A small image diffusion model, trained from scratch.
Model: 32-pixel images, arch dit, norm rmsnorm, layers 8, width 256.
Training: soap at rate 0.0014, 8500 steps, batches of 384.
Data: trained on scattered letters and digits in many colours, 97500 training examples.
Rows from block 4, named by matrix and row number. Rows with one number belong to one neuron. Each number is 200 + 30 x the weight over the matrix's rms, rounded and kept within 0 to 999. All counts start at 0.
# fc1: MLP up (model.blocks.4.mlp.fc1.weight, 512x256), inputs 128-255
# fc2: MLP down (model.blocks.4.mlp.fc2.weight, 256x512, transposed), outputs 128-255
fc1.476,183,183,210,209,233,197,177,209,209,209,169,193,224,164,167,188,198,210,194,214,197,225,263,199,223,220,222,187,185,233,163,138,199,188,184,225,163,179,199,193,186,191,266,211,225,204,210,221,248,195,215,191,199,188,206,215,203,214,191,220,190,198,217,205,185,216,201,215,209,140,191,211,190,208,226,180,179,202,167,215,195,213,171,213,195,214,205,196,198,222,192,201,236,187,171,203,140,197,212,238,219,231,205,208,221,173,185,203,203,150,243,204,223,207,162,217,202,182,202,207,223,171,236,197,193,198,206,226
fc1.477,193,169,260,158,159,195,217,195,199,209,196,183,191,252,208,233,185,177,200,189,217,251,197,191,161,202,216,220,152,172,232,192,223,204,192,244,189,218,208,227,209,217,214,201,226,189,192,222,213,229,188,199,185,200,199,196,174,186,170,153,176,236,187,202,166,190,233,214,194,166,170,204,215,228,232,243,232,225,162,223,231,214,238,198,139,208,217,184,231,200,182,216,205,203,201,212,191,204,190,197,174,174,180,208,216,172,192,210,185,164,140,235,206,176,187,196,159,190,186,177,216,213,234,213,221,166,172,177
fc1.478,203,241,167,222,212,232,152,184,230,215,218,223,291,220,99,175,219,133,180,191,228,150,112,165,155,214,244,229,117,214,103,258,249,188,276,197,218,190,176,149,211,216,119,172,199,278,148,278,215,209,164,171,235,186,323,193,139,192,221,168,208,240,224,224,216,177,198,211,272,202,144,152,197,205,218,205,195,204,157,129,185,221,210,246,189,204,260,202,207,227,227,183,192,159,248,206,218,177,280,52,189,227,220,138,216,220,202,159,275,164,206,158,227,202,240,186,199,197,184,176,227,246,216,186,224,115,266,248
fc1.479,237,203,146,178,232,196,173,191,200,174,231,206,164,202,185,194,207,188,208,181,159,208,155,192,184,259,286,268,214,129,178,206,201,211,204,223,181,281,194,192,200,239,180,212,215,211,218,192,195,250,230,181,176,240,206,226,180,164,212,219,245,271,226,137,172,171,191,209,168,203,267,181,211,188,185,172,133,163,191,172,200,174,241,185,152,182,171,226,150,223,217,205,261,177,232,229,180,213,175,203,210,214,155,197,184,238,170,218,173,193,254,164,167,191,179,194,202,200,207,185,227,223,204,232,209,182,170,203
fc1.480,190,157,254,160,220,222,210,221,165,250,184,191,186,219,252,208,218,136,173,186,204,212,185,207,151,187,231,190,152,192,182,226,251,196,226,191,164,215,201,181,217,193,184,204,192,210,230,197,250,201,215,168,167,227,217,244,207,176,214,213,236,176,258,220,227,214,154,186,209,251,215,226,189,196,169,192,212,155,105,212,204,194,177,206,141,225,204,249,216,195,140,188,193,177,222,198,262,216,191,177,226,243,180,218,166,176,240,233,214,181,216,232,168,216,206,239,200,248,148,149,211,211,246,191,168,198,167,239
fc1.481,201,198,166,204,245,211,183,202,181,256,174,154,183,181,221,184,239,162,188,183,208,237,240,200,196,178,212,204,140,200,202,208,231,197,163,199,203,236,206,178,221,188,224,189,177,203,180,247,208,185,196,215,171,192,152,234,199,226,242,191,175,194,183,201,161,214,191,192,239,220,193,166,171,176,209,182,192,171,194,195,209,211,188,192,209,211,212,248,154,200,170,251,208,223,213,212,188,178,202,185,173,242,177,200,212,216,227,173,200,196,206,206,206,182,178,199,168,163,224,184,166,184,215,181,218,187,187,216
fc1.482,206,196,163,252,195,227,151,216,219,187,194,203,203,176,166,267,236,175,168,236,256,193,188,193,148,276,299,217,187,188,169,223,305,198,223,261,178,201,242,211,204,186,182,192,170,176,201,200,214,174,179,256,222,228,176,191,238,223,251,190,184,189,256,194,198,210,191,200,250,234,186,210,247,168,141,190,204,128,181,211,147,246,239,232,183,134,169,243,242,213,191,207,191,195,163,101,150,188,209,237,175,221,189,223,167,317,205,242,156,187,170,182,229,159,187,216,161,126,191,209,210,147,206,212,191,170,180,174
fc1.483,208,235,209,175,248,210,188,265,164,179,167,218,241,261,189,236,254,208,220,190,183,218,209,200,212,254,101,215,228,209,178,158,217,170,171,204,141,162,191,177,241,184,204,163,182,296,217,203,241,195,201,196,205,217,288,231,188,196,206,166,189,180,249,229,241,211,200,175,182,166,244,246,171,227,198,198,225,202,218,195,199,191,194,188,205,221,182,195,144,189,239,193,247,201,225,205,184,218,161,149,296,149,183,154,181,207,187,218,186,177,233,155,126,166,246,198,203,161,217,198,231,181,218,199,247,160,208,164
fc1.484,175,198,180,199,193,230,222,160,219,223,235,187,206,217,239,222,230,127,209,191,219,139,230,209,242,178,236,228,214,212,208,163,177,193,252,171,198,152,205,274,272,111,225,205,149,199,140,207,173,134,181,204,174,180,101,265,228,203,165,228,243,147,244,231,182,217,208,226,184,300,171,194,205,209,142,228,194,161,185,201,193,199,227,258,215,181,184,224,196,192,250,178,204,149,139,177,224,183,193,168,224,206,178,204,199,204,232,171,208,189,235,226,162,233,275,163,181,238,193,241,212,196,174,171,226,202,115,227
fc1.485,189,220,182,207,196,185,200,161,211,218,178,198,168,210,189,185,187,237,202,202,173,175,212,191,224,193,215,219,158,201,197,208,209,179,226,186,209,254,197,179,204,226,181,184,165,170,193,190,234,209,154,236,204,179,185,240,220,202,250,184,203,184,236,222,172,195,199,182,193,225,227,168,193,187,187,193,167,189,174,183,195,214,191,182,184,211,208,239,197,210,170,196,164,228,209,183,200,200,191,181,221,181,185,211,194,194,243,210,194,218,171,214,189,181,209,196,211,195,207,230,186,204,189,188,203,208,219,207
fc1.486,188,179,165,229,199,200,183,209,196,247,197,212,247,154,139,222,225,227,216,162,216,205,216,219,164,231,175,162,194,197,194,171,242,225,174,184,221,194,187,206,190,229,210,154,196,198,222,210,215,196,162,225,221,220,227,187,159,148,203,202,191,255,240,172,198,228,213,150,269,201,185,185,220,209,228,187,204,235,254,195,218,207,192,192,219,205,158,195,199,201,180,230,233,209,223,225,232,221,186,192,225,233,186,137,181,239,165,198,236,189,151,185,243,203,200,236,181,219,204,191,192,204,128,208,199,166,181,241
fc1.487,192,216,171,155,240,206,193,173,260,222,203,199,206,179,164,174,239,179,225,196,177,205,176,235,211,170,169,249,224,245,182,227,202,177,192,233,243,192,154,187,202,146,238,169,214,217,195,199,224,220,163,187,154,129,294,121,172,204,213,163,178,182,155,223,162,161,258,249,166,152,177,239,210,211,259,224,216,174,174,217,144,154,297,120,206,252,176,206,145,176,183,161,198,211,182,237,214,159,194,208,201,169,154,210,229,188,178,241,222,191,184,177,178,230,221,213,128,211,153,174,96,182,198,241,208,164,177,177
fc1.488,190,218,202,175,159,246,237,233,203,125,268,291,253,255,225,189,145,189,141,241,136,279,217,183,189,261,202,176,175,190,182,146,247,165,278,195,220,262,227,284,201,200,143,200,147,169,245,224,266,175,233,152,139,290,243,190,126,257,216,192,115,271,184,160,186,229,207,210,145,238,262,197,168,210,202,202,204,191,212,235,206,161,162,190,227,242,205,265,165,203,183,158,182,182,223,236,195,190,187,196,213,171,250,126,153,120,185,205,170,191,212,220,213,194,139,146,198,165,242,285,171,213,160,179,212,127,165,192
fc1.489,153,216,192,216,214,170,211,209,109,149,226,217,242,203,197,218,215,171,205,201,294,178,184,209,222,193,220,237,213,205,191,202,177,171,138,220,205,259,226,196,295,221,168,201,167,233,169,212,231,204,149,152,222,173,202,239,229,166,191,183,226,200,225,258,238,152,184,211,247,207,182,228,233,203,197,170,194,225,111,200,119,181,237,244,242,138,166,246,135,224,179,154,195,178,127,178,183,242,223,239,191,161,240,180,219,198,230,238,238,173,236,208,193,128,209,271,167,201,248,180,207,213,256,178,197,169,213,260
fc1.490,190,197,261,181,194,217,164,190,195,151,189,234,191,283,224,200,230,192,218,159,164,179,188,242,223,198,175,174,224,181,184,251,160,180,200,162,225,162,182,234,165,230,182,223,259,179,186,189,157,230,176,234,193,191,222,192,137,180,161,188,212,228,195,150,194,205,182,241,179,211,172,229,177,186,177,188,209,198,229,177,223,230,225,220,171,215,211,198,251,205,207,169,208,182,199,199,209,192,151,185,262,221,171,235,206,174,219,228,200,217,195,201,212,209,256,191,216,217,213,186,165,239,191,201,225,217,206,208
fc1.491,188,220,224,168,198,201,229,215,223,219,150,211,163,181,170,185,229,206,248,146,193,195,186,179,213,217,208,221,196,228,135,158,171,240,146,226,202,306,157,154,226,218,223,224,184,209,194,193,157,207,171,185,188,181,210,225,218,231,212,211,263,157,174,169,206,192,182,200,195,216,193,198,148,202,208,195,258,154,196,195,182,316,203,216,176,166,204,225,191,255,218,185,215,212,191,252,189,197,249,193,227,189,215,203,230,154,204,201,206,189,142,203,204,203,194,195,187,227,174,201,189,197,187,180,183,254,201,217
fc1.492,194,214,135,218,210,191,218,206,200,175,210,207,229,197,223,159,198,218,217,203,168,207,167,222,258,202,205,197,208,172,192,244,181,215,210,168,225,210,171,195,194,227,175,218,185,236,221,203,213,202,207,208,166,202,197,190,225,201,182,207,170,226,207,197,198,159,246,216,204,189,215,192,218,207,189,192,173,180,256,208,217,203,228,194,191,171,192,200,166,175,226,222,209,179,180,197,224,202,185,232,210,181,194,206,175,206,230,206,207,189,186,186,194,174,193,195,194,174,201,222,223,191,220,219,219,165,194,167
fc1.493,203,164,216,186,188,202,187,181,175,199,232,149,187,199,200,240,202,234,237,237,165,134,176,234,161,151,181,193,139,184,163,190,184,223,233,232,177,212,173,221,199,169,202,167,180,193,175,244,204,262,201,224,187,228,245,274,201,275,169,152,242,219,236,214,197,186,213,173,205,203,206,183,184,212,235,223,221,197,193,222,156,227,207,205,189,205,155,210,223,168,200,183,167,138,200,189,161,211,209,168,195,186,183,232,179,202,183,183,247,158,177,214,165,193,199,216,182,180,173,207,225,170,192,192,188,162,209,223
fc1.494,195,199,215,189,208,198,194,187,209,215,187,220,192,226,243,218,174,188,198,166,169,161,224,237,201,184,232,218,195,180,142,193,186,221,193,203,205,219,207,277,217,172,213,190,183,216,210,198,164,211,195,195,202,199,211,215,203,209,216,206,214,187,211,228,182,214,179,242,163,213,219,212,174,177,219,165,194,196,217,196,205,211,167,208,186,160,191,246,211,173,210,157,172,185,172,230,225,169,161,193,177,177,213,196,234,192,188,190,210,184,197,178,193,158,239,226,228,212,154,215,200,201,235,152,211,153,182,220
fc1.495,190,201,226,210,154,189,231,212,193,204,190,214,197,206,219,195,204,186,195,179,201,245,211,158,219,158,172,213,191,187,165,203,214,148,202,215,223,254,218,198,180,193,212,161,190,190,190,182,180,221,173,208,214,252,268,198,232,212,155,203,254,238,188,206,205,169,227,179,209,227,183,200,140,233,189,205,236,200,166,177,174,243,174,223,213,200,196,210,193,219,234,167,217,206,188,202,187,189,190,163,215,209,218,198,189,165,204,169,235,219,198,199,190,190,176,208,169,196,202,188,177,202,214,233,214,187,199,219
fc1.496,179,217,228,249,183,170,192,209,208,189,202,173,178,218,250,202,202,189,207,199,206,224,197,211,169,182,182,182,227,236,244,196,194,227,173,210,225,212,179,191,233,176,242,206,196,220,186,233,203,208,193,229,252,214,221,203,191,193,200,247,243,209,215,217,216,209,146,213,162,203,242,196,156,201,206,218,210,161,213,162,208,177,236,214,160,217,229,194,179,197,237,199,199,164,213,216,151,200,205,225,253,195,181,191,166,177,211,248,156,178,231,164,211,252,204,199,191,224,163,190,182,220,145,214,194,243,255,193
fc1.497,210,209,187,233,149,257,172,240,192,171,222,180,209,190,207,158,192,213,196,201,221,193,197,183,173,220,261,153,185,174,184,204,162,181,218,202,240,179,253,158,215,210,208,186,218,216,168,186,194,154,225,206,176,203,167,200,178,198,185,153,212,181,186,170,166,229,207,184,185,174,206,232,208,222,178,229,191,195,185,227,179,215,197,217,190,168,206,184,205,181,224,202,201,259,197,248,194,190,169,210,220,175,226,174,252,181,192,251,185,217,192,171,213,202,227,164,190,145,208,192,183,188,203,184,169,158,216,219
fc1.498,226,234,194,229,203,183,174,185,207,207,213,207,178,161,225,232,176,213,212,228,179,185,176,162,221,156,219,210,207,179,200,177,183,197,217,224,189,208,159,214,236,207,220,254,216,218,181,220,173,195,205,223,216,222,149,207,209,206,196,243,181,161,239,243,174,199,214,218,163,183,133,219,205,183,237,242,186,171,206,212,183,165,225,238,194,185,203,172,168,241,253,216,178,237,200,165,189,159,225,247,224,183,217,211,224,224,178,206,197,182,199,194,202,208,212,174,227,188,254,213,148,203,199,227,180,226,194,219
fc1.499,202,226,216,174,201,205,221,183,174,277,231,176,177,180,189,194,233,216,246,193,172,169,214,183,171,183,249,176,190,179,191,188,191,154,187,185,211,166,239,260,236,172,214,193,241,227,206,243,212,183,203,196,197,142,225,198,208,175,189,208,164,184,221,136,227,222,168,167,218,202,177,229,208,220,232,209,195,195,163,211,209,188,190,155,218,174,215,182,187,175,201,164,180,176,226,204,161,197,200,168,213,209,206,178,209,202,177,181,188,201,187,198,182,190,189,262,195,205,147,210,229,194,206,184,219,187,207,171
fc1.500,142,190,248,162,192,211,190,205,210,230,163,222,248,213,204,209,133,210,178,246,234,243,213,140,232,150,166,214,153,301,217,199,230,173,172,169,162,215,215,218,156,209,157,250,225,146,212,212,130,164,226,218,228,216,259,214,179,241,188,109,224,123,157,184,195,266,155,210,158,205,258,231,206,200,193,176,213,244,208,174,188,248,131,190,219,195,195,193,218,178,232,168,164,202,140,185,222,196,157,165,247,161,205,132,170,181,236,177,210,183,184,253,243,231,207,181,215,240,173,253,157,183,202,224,214,242,195,174
fc1.501,190,167,217,181,214,185,204,153,203,220,188,205,202,163,215,146,211,229,241,210,195,154,157,204,204,215,178,211,216,228,163,190,148,201,216,205,179,207,191,268,182,235,198,204,262,198,229,196,240,166,184,189,226,205,257,244,223,169,178,182,217,234,177,180,177,189,239,171,209,210,233,160,188,183,180,196,208,216,163,227,225,207,198,200,199,222,205,188,174,212,206,208,229,213,210,222,184,195,208,154,208,239,190,197,229,213,214,193,182,182,214,196,200,190,204,247,187,214,183,225,218,207,186,171,194,202,174,175
fc1.502,227,182,232,175,186,237,180,171,204,211,205,249,204,175,167,218,215,245,233,176,145,182,167,237,178,236,210,234,160,247,171,190,195,172,183,158,180,162,215,238,224,259,125,191,187,188,166,190,209,165,155,187,159,201,225,225,184,247,168,255,191,203,205,229,179,241,171,165,194,165,253,191,183,177,226,199,203,187,214,213,238,265,219,195,136,227,180,248,181,239,178,240,245,218,220,200,177,200,165,271,210,193,182,170,164,215,243,192,166,218,199,174,158,260,202,161,189,222,208,203,204,228,197,183,229,241,206,184
fc2.476,185,187,182,215,213,154,230,222,217,203,197,194,195,233,180,288,202,221,165,168,201,200,205,181,207,201,221,210,167,175,189,218,187,175,219,197,243,222,221,145,199,182,234,213,218,202,201,212,195,187,223,194,206,170,163,212,195,214,163,147,188,239,213,211,170,213,210,156,162,162,209,204,203,186,195,197,191,154,226,216,222,258,164,225,134,166,186,210,200,174,195,224,190,201,218,205,226,173,225,225,175,157,200,171,176,179,197,222,196,160,207,197,179,179,182,164,225,218,137,246,190,198,237,197,206,250,232,222
fc2.477,223,148,245,231,169,178,201,210,198,219,198,237,190,218,195,209,191,168,200,206,205,138,204,227,195,234,175,178,220,204,224,207,233,269,166,208,198,205,212,205,226,178,217,208,242,206,175,196,192,186,168,205,234,173,191,230,236,233,262,212,217,223,226,217,196,156,177,194,201,171,228,188,199,233,197,220,200,196,232,223,172,201,206,211,311,201,243,188,237,216,210,201,205,202,213,162,216,202,205,209,191,235,157,203,173,180,175,194,258,245,160,171,168,183,180,221,157,188,223,212,188,233,224,173,192,168,196,221
fc2.478,167,174,205,191,201,210,240,223,172,198,143,199,193,230,202,211,217,334,219,149,188,257,185,196,255,179,196,194,161,223,154,170,174,180,186,203,172,168,213,196,231,176,218,216,178,157,203,246,234,214,182,123,130,238,251,171,196,138,204,180,190,218,196,161,231,188,224,219,186,199,184,190,205,187,189,191,178,206,221,182,166,171,139,170,229,205,96,211,176,174,182,259,223,185,218,211,147,194,190,225,147,214,156,186,232,206,155,237,156,215,94,158,188,213,211,217,219,278,166,199,218,231,261,168,223,188,116,172
fc2.479,136,216,204,182,234,224,218,194,205,191,208,198,197,231,226,221,231,181,228,238,176,190,169,254,197,193,142,182,154,217,182,204,209,194,206,175,183,179,178,160,232,226,236,181,169,218,194,258,144,138,258,208,217,179,252,199,176,204,196,168,173,220,170,221,179,208,219,206,206,222,211,201,224,198,199,230,185,215,221,224,226,186,229,260,236,182,206,171,175,202,157,192,167,183,190,263,163,181,233,238,170,171,196,139,175,201,199,170,249,202,214,210,192,229,230,201,160,208,229,190,210,229,213,245,188,182,175,207
fc2.480,217,181,197,174,223,220,218,205,185,209,248,238,144,217,209,207,177,239,171,216,187,216,203,177,188,267,205,237,150,256,201,193,206,188,204,167,186,174,199,187,196,194,203,207,243,187,241,231,190,260,209,220,197,198,217,153,210,198,232,171,208,205,183,191,210,200,220,213,156,226,199,210,198,198,263,141,190,208,144,171,210,228,163,159,233,191,204,238,175,191,211,175,183,222,185,200,167,182,195,184,204,225,162,239,244,179,172,198,174,221,212,194,189,197,157,220,192,193,195,175,206,283,199,195,181,217,185,177
fc2.481,221,214,196,192,199,194,192,182,229,208,209,204,205,177,222,179,232,194,260,202,170,180,225,169,239,164,214,213,243,167,152,227,220,234,234,204,206,191,208,213,179,225,214,180,248,188,170,196,256,191,172,200,195,198,215,226,208,143,212,214,180,177,149,208,213,172,202,174,182,247,230,134,178,136,194,217,229,230,202,150,177,169,216,179,173,222,201,172,174,221,244,209,193,217,190,160,173,219,176,198,201,196,192,202,178,226,207,197,206,202,182,192,163,214,189,195,195,246,184,208,202,193,164,172,192,237,215,197
fc2.482,238,158,216,169,141,242,235,228,159,141,182,179,240,189,199,205,218,186,212,204,210,247,181,249,260,157,227,156,151,243,201,196,191,177,128,263,176,240,216,98,223,228,203,180,193,189,215,182,236,192,225,189,201,195,158,178,214,259,217,147,256,154,229,140,162,224,230,221,208,246,197,192,183,203,177,166,197,208,148,229,171,206,246,180,220,196,181,271,239,170,193,216,214,170,142,179,189,145,154,190,234,144,259,216,237,212,175,192,240,151,266,240,190,171,275,151,209,215,227,158,189,222,228,181,185,241,108,210
fc2.483,173,222,188,208,231,228,146,215,232,194,201,222,214,167,221,184,205,164,205,188,176,218,196,193,208,242,233,193,184,195,205,198,172,154,207,204,178,156,195,252,192,237,213,267,187,196,208,224,219,199,216,213,196,209,186,184,143,163,197,197,209,219,172,176,230,184,219,182,204,170,180,221,229,191,181,172,227,195,165,211,250,200,185,185,139,220,208,183,199,191,221,188,215,221,155,160,221,179,189,209,233,215,201,226,189,209,187,242,252,169,230,174,209,210,210,204,205,221,182,205,186,174,195,163,179,205,198,200
fc2.484,218,198,176,168,147,245,189,202,199,168,220,194,227,166,212,236,190,166,206,205,211,238,265,199,210,186,143,221,153,224,215,163,105,167,159,215,192,239,229,56,214,308,221,229,195,227,243,175,203,223,195,191,185,197,40,210,168,194,213,137,133,143,193,186,194,185,207,205,208,270,252,175,208,187,175,206,228,178,238,201,192,168,205,161,245,215,197,214,194,212,201,176,208,230,266,163,205,188,235,201,227,180,176,191,152,133,219,247,206,180,245,235,225,219,252,229,213,162,194,236,238,200,206,236,186,184,140,171
fc2.485,201,211,220,152,191,242,203,124,170,220,204,187,188,183,152,175,209,203,206,212,208,201,225,177,225,195,189,192,245,219,193,228,233,226,198,203,157,185,158,252,199,232,187,218,251,195,225,227,215,225,203,222,194,195,203,180,224,218,205,220,187,194,259,155,180,195,212,209,186,193,223,201,202,162,160,175,210,210,171,199,200,170,169,245,158,239,209,214,222,250,186,189,208,183,195,223,174,187,212,209,159,238,165,166,216,187,211,178,214,162,176,181,172,169,188,196,201,222,136,204,188,221,226,198,190,164,210,181
fc2.486,198,162,222,225,180,209,173,175,165,212,181,223,223,167,240,208,246,176,199,203,214,216,222,199,231,207,222,212,193,239,219,257,237,263,241,185,205,256,171,241,158,242,202,211,204,195,202,187,214,221,239,204,210,229,211,199,183,213,209,280,144,224,212,183,169,219,200,223,178,175,215,262,205,192,238,193,222,166,236,221,202,189,159,226,191,272,164,187,265,260,197,187,176,200,189,271,201,187,208,205,185,228,175,158,215,173,164,243,154,208,203,259,186,214,183,142,207,204,219,190,164,190,213,200,200,166,175,223
fc2.487,207,201,181,207,257,164,174,212,227,177,206,164,208,214,236,168,211,194,188,176,198,196,199,219,227,228,184,161,213,146,176,223,210,162,255,221,185,193,195,261,241,317,162,199,198,221,245,164,227,252,177,233,181,189,233,192,209,193,194,222,221,235,205,205,204,198,179,193,208,210,193,205,223,239,227,169,189,213,157,217,225,150,211,301,192,263,199,182,192,204,216,157,173,204,270,220,165,208,161,220,206,221,149,156,166,197,167,203,167,203,198,227,247,193,193,216,162,262,158,188,189,200,221,232,175,173,161,207
fc2.488,201,188,187,199,145,228,222,185,192,150,172,204,188,223,209,189,222,213,184,205,199,208,230,169,171,225,184,180,157,190,168,234,174,184,200,208,237,227,189,220,180,224,195,211,201,289,172,206,210,201,198,182,209,200,194,203,215,182,151,255,183,208,189,144,192,194,223,196,218,230,203,187,207,232,243,181,253,189,224,192,179,181,214,207,152,211,199,223,239,208,256,198,190,192,183,182,172,236,198,202,182,206,179,238,243,209,156,195,194,223,215,168,190,186,213,174,171,197,208,286,180,168,194,117,253,143,237,191
fc2.489,204,251,150,229,238,243,151,189,210,156,244,228,215,220,190,280,179,266,230,208,204,234,230,232,190,204,196,162,182,237,185,182,203,265,271,158,215,159,197,170,185,191,159,174,158,209,207,290,257,146,215,255,220,187,176,165,194,225,193,171,161,173,144,194,192,247,239,198,200,179,168,255,245,243,177,221,209,231,132,168,233,252,210,164,168,221,160,285,124,193,192,129,197,238,210,221,238,168,172,131,148,185,260,210,197,271,240,228,159,170,244,246,244,179,196,171,191,216,185,242,206,171,205,165,195,192,239,153
fc2.490,232,198,234,224,159,155,262,185,173,181,184,233,216,194,219,198,260,208,196,215,215,216,181,251,207,209,219,229,195,208,169,161,148,220,212,200,202,239,237,186,204,165,202,216,172,175,174,186,228,210,188,174,163,218,160,185,178,211,238,202,171,178,201,185,210,195,232,153,142,195,187,178,163,138,200,213,217,167,188,190,189,204,287,144,247,177,215,181,260,201,183,166,198,247,156,214,185,239,204,183,226,204,177,148,184,189,244,239,218,190,228,201,144,206,258,218,151,192,203,164,172,243,201,183,229,211,167,205
fc2.491,203,240,177,226,243,219,149,193,167,193,183,176,200,218,205,170,204,158,174,141,277,206,202,224,181,233,179,174,257,192,161,250,183,228,229,181,224,160,281,233,219,185,219,214,189,197,184,232,172,185,213,217,220,269,192,184,250,197,215,187,237,165,152,230,188,209,242,184,168,218,172,224,144,160,182,182,180,230,196,122,220,182,163,215,187,187,180,198,215,173,148,202,172,187,185,191,195,188,152,200,215,162,166,184,209,212,214,192,224,186,178,221,185,210,203,212,253,196,187,188,228,177,243,185,196,229,160,259
fc2.492,201,208,154,133,206,226,203,155,143,147,218,200,243,211,242,225,169,188,158,222,185,201,189,197,244,186,196,211,166,188,164,139,194,200,228,162,170,222,190,220,183,166,206,185,192,219,207,176,216,189,206,213,173,143,199,210,186,189,184,216,203,239,163,205,225,179,173,139,184,154,218,213,187,167,192,207,181,200,194,160,211,190,240,180,192,195,194,199,193,231,198,214,147,199,203,181,188,194,159,179,203,218,193,194,211,174,234,226,174,159,191,203,236,194,192,206,202,242,192,223,199,154,202,188,202,176,199,210
fc2.493,206,160,237,191,235,217,233,243,198,159,236,231,205,195,195,225,169,219,213,210,210,210,127,170,237,198,184,229,175,211,217,224,156,187,173,249,135,220,216,165,201,149,254,198,217,198,221,204,197,242,194,233,165,159,143,150,247,243,170,218,143,186,200,160,205,193,213,182,188,189,208,207,151,215,249,209,227,209,214,184,180,219,213,239,203,179,217,245,202,163,193,181,168,206,236,194,224,179,198,185,187,214,247,173,252,221,167,179,155,148,208,176,192,154,205,178,193,185,126,192,230,276,217,180,191,180,171,192
fc2.494,206,199,202,213,216,192,156,199,258,193,184,159,202,208,232,216,163,202,158,161,238,234,247,203,186,172,190,222,186,192,202,154,221,197,177,185,188,166,211,139,244,227,206,173,183,196,179,207,198,203,188,173,149,179,192,189,145,159,222,172,192,147,147,179,183,253,212,193,182,198,200,209,173,202,219,215,174,200,159,240,159,167,160,228,214,176,220,210,220,173,204,169,212,164,239,206,170,231,229,241,210,152,209,217,217,180,156,208,183,170,188,226,172,190,252,156,224,198,221,223,182,196,204,232,197,194,190,175
fc2.495,199,173,220,258,158,178,157,220,176,172,200,218,199,248,221,163,217,209,171,130,225,224,223,158,230,211,212,181,213,232,179,189,246,180,203,206,208,206,172,163,231,233,188,143,227,183,206,195,214,175,193,190,183,209,188,189,219,216,154,183,185,199,166,211,200,195,235,195,208,263,216,212,184,240,185,204,163,216,216,192,239,224,166,190,148,198,198,235,213,214,169,150,184,214,209,170,219,203,213,210,173,169,227,191,203,185,215,231,190,245,209,246,224,182,195,183,206,229,155,218,193,204,205,189,217,191,210,161
fc2.496,236,197,209,199,200,213,221,244,158,221,243,191,127,201,183,206,221,200,204,138,265,196,177,175,179,208,180,182,208,153,245,256,185,199,247,237,168,180,201,240,206,195,197,177,193,239,199,206,197,190,194,197,219,177,177,207,222,233,192,195,180,204,184,134,188,193,212,224,261,186,186,195,166,208,205,134,208,232,217,236,172,235,247,162,199,220,214,143,172,200,174,234,232,201,210,188,224,194,179,221,181,164,192,249,223,249,210,180,182,200,248,146,224,277,145,217,170,210,173,125,140,275,206,208,202,226,244,131
fc2.497,163,184,191,166,191,159,230,209,215,182,175,234,173,207,241,170,192,252,124,199,197,183,177,164,262,236,149,201,196,207,170,226,146,225,189,203,195,173,186,221,183,186,265,241,223,177,294,187,240,247,252,197,166,239,199,185,190,214,207,214,178,194,181,230,170,204,211,163,172,169,241,236,199,219,163,174,251,183,185,195,236,190,190,232,185,181,197,234,213,203,165,169,197,157,210,184,259,227,197,175,203,221,186,204,143,222,209,136,194,181,161,204,157,178,228,224,211,263,128,215,201,174,206,206,228,200,184,199
fc2.498,192,228,200,202,233,225,229,189,188,180,202,191,145,170,124,250,181,215,123,149,194,239,209,162,214,180,211,241,166,209,240,221,207,186,217,226,180,188,230,148,213,187,230,214,178,230,206,192,179,205,230,144,195,200,185,175,216,199,241,171,199,175,155,158,212,231,245,190,235,201,242,246,135,207,266,125,217,243,169,199,159,155,236,129,217,171,203,234,156,149,213,241,234,190,191,232,219,280,159,178,180,184,190,215,246,204,198,183,215,231,196,188,192,243,185,209,256,203,250,196,168,220,221,250,228,203,195,149
fc2.499,208,225,244,205,215,189,204,151,185,196,183,237,192,158,190,153,212,240,183,194,195,245,185,226,221,195,214,172,218,187,178,218,160,212,192,185,231,199,173,148,224,216,246,235,186,203,230,197,225,204,183,252,253,157,236,191,163,181,176,242,197,197,182,253,218,200,182,198,257,179,237,280,180,144,163,171,174,229,191,148,176,158,219,214,141,207,201,198,181,190,204,159,279,197,187,150,189,186,221,188,198,194,233,233,230,168,168,242,189,211,224,203,189,218,179,205,162,200,214,243,193,222,175,197,162,228,206,200
fc2.500,161,170,191,177,220,136,154,217,232,168,100,209,200,195,195,205,258,202,185,198,184,188,187,221,199,207,238,199,211,204,247,246,192,173,242,148,184,182,200,148,206,236,202,202,219,204,216,137,198,189,214,202,193,221,245,180,222,211,209,190,168,195,199,209,270,186,200,157,227,171,188,191,216,216,212,215,215,211,204,179,200,242,208,274,168,156,204,188,130,175,233,157,200,159,194,230,178,214,251,241,249,240,146,210,239,236,161,224,219,175,224,231,246,169,172,224,212,222,208,174,165,176,188,197,240,183,162,221
fc2.501,203,159,219,193,222,234,239,198,206,212,163,246,239,244,208,212,221,224,202,201,187,248,220,204,188,186,210,213,193,209,217,173,161,167,206,195,222,176,196,147,201,152,246,211,195,197,205,183,186,207,187,187,173,192,211,193,250,229,178,176,243,231,218,249,183,194,180,239,232,213,156,195,176,234,212,224,134,194,178,219,151,225,203,211,210,201,209,212,187,145,218,211,186,171,149,193,209,165,208,231,185,163,205,191,201,214,194,225,199,182,203,206,238,174,217,181,215,166,222,224,234,195,197,188,168,197,169,227
fc2.502,237,227,221,183,196,217,224,167,218,228,154,156,154,150,232,165,188,214,200,235,222,211,241,189,192,194,246,169,192,136,176,172,200,166,199,193,190,212,225,195,179,209,225,250,177,231,199,216,173,220,162,201,212,210,210,234,173,166,249,228,198,233,232,243,196,200,212,216,230,209,169,195,177,121,195,248,207,201,212,240,162,199,208,226,256,176,220,207,220,178,208,241,159,185,208,218,192,207,205,206,248,177,142,210,221,196,186,237,230,151,200,179,180,219,204,238,137,167,225,191,149,210,176,226,207,215,151,226